From a checkpoint of a small spectrogram enhancement model: 5.22M parameters, 33.8 epochs.
Rows from block 8 of a small spectrogram enhancement model, named by matrix and row number. Rows with one number belong to one channel. Each number is 50 + 12 x the weight over its row's rms, rounded and kept within 0 to 99. All counts start at 0. After the name is the row's rms in percent of the matrix's.
After each channel's rows are labels from the 100 clips, of 14976, where the channel reaches its highest value: "peak in band" is the frequency band that holds the peak. Only what is clearly more common there than usual is listed. The data: simulated sounds of rotating machines with and without faults.
# convs0: first 3x3 conv (model.decb.0.0.convs.0.weight, 128x256x3x3, each kernel summed), inputs 0-85
# convs1: second 3x3 conv (model.decb.0.0.convs.1.weight, 128x128x3x3, transposed, each kernel summed), outputs 0-127

convs0.63 101:40 59 46 63 52 48 65 26 28 47 60 44 66 42 29 50 37 38 61 39 58 44 27 48 60 34 57 53 44 45 46 54 58 57 58 33 47 52 56 51 32 52 55 47 51 57 40 22 40 46 66 67 43 82 36 51 45 65 59 37 64 24 37 69 37 39 26 45 41 67 28 42 19 59 31 34 43 53 37 44 23 50 69 44 46 56
convs1.63 094:58 48 37 52 47 57 42 43 60 35 41 48 57 35 52 64 41 58 42 76 43 44 51 36 48 50 62 42 32 34 63 58 18 58 37 41 40 29 57 48 44 46 60 52 56 40 40 43 47 52 58 47 53 47 45 51 48 64 53 37 48 58 51 66 59 32 49 32 29 34 30 28 57 38 50 54 39 53 94 59 62 33 39 62 62 65 65 46 41 61 45 59 64 40 52 62 38 38 41 60 40 53 51 53 35 56 33 48 42 44 44 62 63 34 59 58 47 48 20 41 34 66 62 28 65 47 55 28
peak in band: 2000 to 4000 Hz

convs0.75 097:45 46 57 43 36 59 30 37 47 40 26 48 48 59 71 32 51 43 33 59 59 41 25 42 31 50 49 49 50 52 37 35 55 55 64 44 48 31 46 42 54 52 39 44 54 38 31 55 51 55 56 43 47 47 49 51 32 29 62 67 70 36 62 50 27 44 41 70 55 44 53 43 49 53 37 68 52 38 46 46 50 33 66 32 37 47
convs1.75 105:56 48 71 38 71 30 64 42 50 36 60 55 44 39 46 54 53 22 28 47 53 50 54 50 48 49 53 60 45 39 58 46 46 46 67 51 29 59 54 30 43 50 50 38 49 64 55 48 52 51 64 42 50 47 26 37 26 69 50 52 70 32 58 50 48 38 39 48 39 48 56 63 21 56 41 25 44 69 39 48 49 60 25 57 54 42 55 67 51 65 40 50 52 46 84 70 56 45 60 41 29 36 46 49 63 39 51 39 38 70 48 44 44 17 43 71 50 73 53 53 59 55 42 54 34 48 45 47
peak in band: 2000 to 4000 Hz

convs0.85 087:55 37 48 54 34 43 69 32 74 57 20 38 48 50 51 58 56 66 54 58 55 48 39 49 13 55 56 47 42 54 66 41 50 65 26 62 34 57 53 81 48 45 50 57 54 53 54 56 44 49 40 51 45 49 75 46 41 63 27 50 50 56 51 61 48 56 37 53 45 50 60 43 26 60 44 40 44 32 65 65 45 40 51 40 42 48
convs1.85 087:51 47 51 26 40 55 59 55 51 60 53 55 44 78 50 20 33 77 48 49 61 48 38 63 39 46 35 55 47 56 47 46 46 62 52 39 49 35 27 38 48 50 41 33 33 48 54 63 41 53 46 68 44 53 47 35 52 53 36 56 31 54 45 49 53 56 39 42 42 49 28 53 44 55 33 34 50 68 44 23 43 57 52 36 69 46 35 60 51 42 60 77 47 25 65 30 63 56 35 57 47 31 25 45 60 63 28 45 52 54 61 46 37 49 42 51 42 65 28 31 56 39 48 29 38 38 56 60
peak in band: 1000 to 2000 Hz; 500 to 1000 Hz

convs0.7 097:39 28 55 33 53 45 64 64 49 35 71 42 43 47 54 55 75 49 45 49 38 32 76 38 40 47 31 59 47 57 62 56 69 32 44 61 52 37 56 47 71 31 45 42 56 59 37 52 31 52 45 49 64 46 52 58 54 45 60 62 63 51 42 59 26 60 31 55 57 55 58 51 33 36 51 57 53 29 53 65 62 46 41 38 51 49
convs1.7 093:39 59 52 17 45 48 29 54 48 51 36 58 28 36 52 58 37 41 53 46 57 50 43 58 63 54 38 42 59 53 57 55 50 66 52 43 39 64 19 19 59 47 53 38 64 28 50 58 54 49 48 50 71 45 23 51 59 51 56 60 68 67 65 46 41 43 54 48 40 38 55 38 34 42 46 55 78 70 36 44 80 56 46 48 31 54 44 56 49 61 43 51 52 50 59 59 53 38 52 57 54 49 43 49 54 24 42 50 66 52 42 67 32 41 60 54 60 51 26 74 72 44 55 75 51 40 48 44
peak in band: 2000 to 4000 Hz

convs0.39 096:59 60 67 70 73 45 42 48 29 40 37 34 48 50 48 56 56 53 81 52 25 42 38 36 46 45 52 62 66 46 69 51 54 43 28 71 49 55 57 63 51 56 65 47 37 50 61 63 61 61 22 33 41 60 55 36 61 41 54 50 50 40 52 44 55 65 49 50 65 46 37 48 53 38 56 39 50 47 54 50 47 45 25 62 68 44
convs1.39 106:36 42 59 60 49 40 65 48 48 55 56 53 70 49 56 69 43 41 45 47 58 63 36 51 47 45 36 45 53 49 40 45 40 61 60 78 61 51 77 46 42 62 52 69 39 52 28 27 61 40 48 55 52 70 50 29 15 23 46 66 47 43 50 68 58 60 38 42 66 44 62 41 33 62 66 47 54 52 62 67 62 42 69 56 32 44 46 34 53 47 49 52 65 50 55 33 41 40 16 63 47 60 58 30 47 45 62 40 66 48 52 31 57 52 60 68 52 32 57 46 47 51 33 47 35 52 40 57
peak in band: 250 to 500 Hz

convs0.53 116:65 50 70 32 52 71 55 51 73 57 52 65 40 37 50 47 28 99 58 38 75 31 57 10 47 50 37 61 46 43 48 46 55 38 44 46 65 69 54 43 47 28 42 56 52 46 60 46 48 34 59 58 40 54 56 38 59 58 53 49 50 51 49 58 48 34 43 54 39 52 56 39 40 49 57 41 49 51 60 46 47 46 70 54 47 42
convs1.53 124:44 57 42 15 58 42 63 51 55 17 48 50 47 42 30 51 53 52 52 68 43 37 47 52 52 22 46 62 39 53 64 94 37 53 58 80 54 39 43 36 55 41 72 47 59 53 42 56 48 58 57 49 81 44 28 63 55 49 51 51 45 29 33 47 54 46 42 79 43 65 38 47 55 54 58 48 66 42 35 46 62 37 43 53 44 63 50 42 49 70 42 46 57 43 52 50 28 46 61 35 51 44 35 38 51 50 44 55 48 59 37 64 43 48 39 57 52 57 49 51 43 57 46 47 36 76 64 59
peak in band: 250 to 500 Hz

convs0.51 103:35 43 68 55 48 28 52 55 42 32 34 60 62 52 51 77 60 47 38 49 28 49 34 57 42 55 56 36 52 50 43 49 57 54 38 50 53 64 61 34 63 56 54 54 49 49 54 43 70 55 59 48 36 49 49 53 56 55 12 44 42 55 54 58 47 66 66 39 35 52 62 51 58 52 59 48 41 56 32 52 74 39 72 48 41 38
convs1.51 091:40 49 41 57 47 35 46 54 38 38 38 34 74 48 36 51 38 63 18 61 51 41 43 51 64 18 52 46 65 62 44 58 64 44 28 37 38 49 62 48 49 58 40 52 50 47 31 48 82 50 49 62 49 48 68 45 37 49 57 48 46 52 62 70 66 43 69 50 39 57 37 39 49 34 59 49 45 26 66 44 68 36 52 50 37 47 28 37 50 56 17 51 55 65 82 51 68 69 43 41 52 37 35 45 64 42 52 54 30 54 49 59 45 60 49 48 50 58 40 50 54 45 41 48 60 68 61 49
peak in band: 2000 to 4000 Hz

convs0.9 100:41 41 41 51 55 34 38 47 41 46 66 41 49 62 38 47 62 48 72 36 26 25 47 36 51 49 76 48 49 42 56 43 46 48 40 43 48 54 52 55 48 43 78 27 63 47 39 51 51 44 74 53 40 60 40 61 55 36 40 60 58 44 30 47 54 52 18 51 45 31 44 27 63 48 74 42 34 52 40 51 65 51 28 47 58 40
convs1.9 097:50 52 47 31 43 49 57 55 29 40 35 34 37 56 65 84 43 51 51 70 51 45 38 63 54 43 50 51 63 40 53 49 43 46 48 65 67 44 51 55 46 64 46 46 77 41 29 58 47 52 71 35 59 36 55 51 46 40 49 58 61 39 41 78 52 63 56 52 57 43 51 56 62 46 49 59 50 58 52 46 67 73 32 40 70 51 51 60 53 47 48 62 60 48 32 62 43 56 54 43 40 46 65 70 47 66 86 33 49 57 48 43 58 69 52 43 58 52 07 59 42 68 31 65 55 54 68 55
peak in band: 250 to 500 Hz

convs0.114 106:52 63 50 37 49 60 53 34 66 45 56 74 36 72 56 46 43 45 43 69 67 38 49 57 58 42 54 46 47 65 48 47 76 58 47 58 44 53 52 52 44 49 36 74 67 50 39 51 65 47 49 60 27 55 70 24 68 55 45 50 64 56 30 53 39 55 48 67 44 53 59 23 54 81 65 61 60 57 51 42 38 70 53 38 22 32
convs1.114 089:56 60 23 51 53 33 59 56 38 45 43 62 39 42 32 53 36 47 38 40 35 45 49 60 33 39 51 45 43 49 42 23 52 46 44 36 69 34 26 46 55 43 59 40 50 21 75 45 44 58 53 58 79 51 30 43 78 71 49 50 61 53 59 58 57 71 39 45 34 59 34 40 57 26 44 47 64 33 40 43 61 24 58 57 46 32 49 49 54 47 62 50 49 49 42 56 60 39 40 45 41 56 41 38 51 42 53 63 58 43 57 46 70 67 63 35 46 32 42 37 38 44 43 39 25 46 38 53
peak in band: 1000 to 2000 Hz

convs0.97 107:47 42 46 68 38 43 41 48 28 39 52 45 56 31 50 46 56 62 50 57 42 48 50 52 57 58 47 56 38 08 44 55 43 49 45 25 38 76 56 35 48 61 53 54 32 38 68 56 58 57 53 65 50 52 38 53 22 42 46 55 42 25 56 43 53 24 43 56 60 41 46 29 38 38 43 64 53 39 32 43 41 50 61 33 91 59
convs1.97 111:55 40 42 39 55 45 54 58 71 56 52 59 43 61 48 63 58 53 42 60 34 50 47 38 51 38 21 51 52 56 33 35 44 44 61 57 06 61 55 63 48 51 81 55 35 41 59 53 43 50 47 75 35 50 36 47 61 48 52 47 51 54 48 55 49 61 59 51 40 43 68 31 72 40 51 61 48 54 59 44 70 38 32 58 79 46 57 62 50 44 54 56 25 64 61 94 43 55 57 59 49 47 47 50 47 52 51 34 56 43 59 38 56 31 58 51 79 42 57 41 52 54 62 44 43 36 43 56
peak in band: 1000 to 2000 Hz

convs0.118 093:65 49 57 38 67 34 60 64 74 60 68 69 55 51 40 49 51 37 52 45 53 48 69 29 61 53 72 52 40 39 56 37 58 58 66 67 49 45 52 41 63 58 49 62 54 53 40 68 28 49 44 56 50 45 55 68 58 49 45 53 53 70 38 37 36 47 61 29 54 57 54 49 38 32 57 36 43 44 33 53 67 54 45 52 57 37
convs1.118 081:67 41 41 37 48 49 48 51 42 55 58 50 53 42 34 58 69 67 41 58 56 55 31 44 44 37 62 59 65 32 53 56 52 55 53 39 52 43 74 47 54 47 43 58 60 72 46 52 60 80 62 42 44 65 57 39 49 44 68 48 34 53 55 29 46 46 55 61 47 39 64 62 34 42 35 63 54 33 32 21 47 36 40 51 47 44 32 53 66 66 62 39 72 45 34 65 63 56 33 28 51 71 45 43 60 70 60 38 49 58 49 57 41 40 46 48 23 36 69 34 71 46 43 52 39 39 27 54
peak in band: 250 to 500 Hz

convs0.117 085:41 49 39 72 49 48 67 47 35 56 49 41 46 39 51 65 45 63 40 36 14 55 42 43 31 67 46 48 60 45 53 61 58 40 43 46 51 70 54 46 61 70 67 43 45 55 53 48 49 59 55 56 38 67 32 46 56 63 54 46 31 51 83 62 47 44 57 45 48 50 38 45 62 41 50 46 40 60 53 26 31 57 35 44 66 48
convs1.117 087:81 41 65 44 61 39 41 62 70 49 40 23 62 45 67 59 69 84 62 44 55 65 40 54 43 55 52 28 49 41 54 63 37 45 55 66 60 51 35 58 51 54 84 52 57 67 55 59 53 52 55 30 53 45 41 41 61 45 38 48 45 44 40 52 51 55 53 64 59 72 52 49 62 49 31 49 51 74 26 35 24 75 51 56 39 64 53 53 58 78 50 54 51 28 51 59 61 62 58 46 55 43 56 69 41 47 54 64 50 58 51 41 52 53 40 35 56 55 36 50 55 57 64 45 50 32 61 53
peak in band: 250 to 500 Hz

convs0.123 095:48 55 54 57 46 50 58 46 40 67 54 51 46 51 52 46 55 46 56 67 62 58 55 57 55 69 58 55 51 45 58 54 47 44 54 43 68 31 52 58 65 38 42 44 45 56 29 60 56 52 42 38 48 47 39 47 54 36 65 47 49 54 32 71 37 51 45 51 46 54 59 51 57 44 43 50 47 72 36 48 58 58 56 50 31 65
convs1.123 109:34 55 51 34 58 25 45 55 32 35 39 57 58 67 24 36 33 73 44 49 70 54 33 47 37 47 59 47 43 41 31 50 43 60 57 46 46 53 23 39 48 40 46 41 44 49 42 52 44 44 33 63 45 44 31 54 50 44 53 65 44 58 34 17 48 50 34 42 66 49 39 64 61 43 45 58 56 40 26 52 41 37 44 40 61 40 23 43 35 61 49 40 63 50 36 43 60 45 46 48 33 36 25 65 37 65 16 44 56 40 53 52 46 56 48 69 44 47 40 41 52 51 38 54 46 30 37 51
peak in band: 1000 to 2000 Hz

convs0.15 093:61 41 52 64 50 46 35 47 58 29 43 28 70 57 60 30 51 46 35 61 53 36 44 44 27 57 28 55 47 23 38 53 24 29 67 27 45 66 59 49 47 59 56 36 37 42 48 35 55 52 53 58 43 45 43 35 35 39 56 71 56 60 32 68 36 42 33 46 56 44 58 27 53 45 46 51 51 48 32 32 68 50 60 39 41 15
convs1.15 099:33 44 48 55 44 43 66 38 39 51 42 59 41 50 43 45 44 52 51 42 55 66 64 51 72 43 42 52 36 51 57 56 58 54 66 50 57 45 44 29 48 66 69 56 49 56 60 34 39 44 46 50 53 47 32 64 48 64 44 66 50 48 30 63 57 52 62 38 47 09 68 58 56 76 50 36 47 61 41 63 43 33 56 31 59 33 38 41 37 62 48 55 59 56 54 47 35 38 27 60 37 19 46 32 59 47 58 49 50 41 42 45 41 31 54 47 60 16 32 64 66 26 29 49 59 41 55 56
peak in band: 2000 to 4000 Hz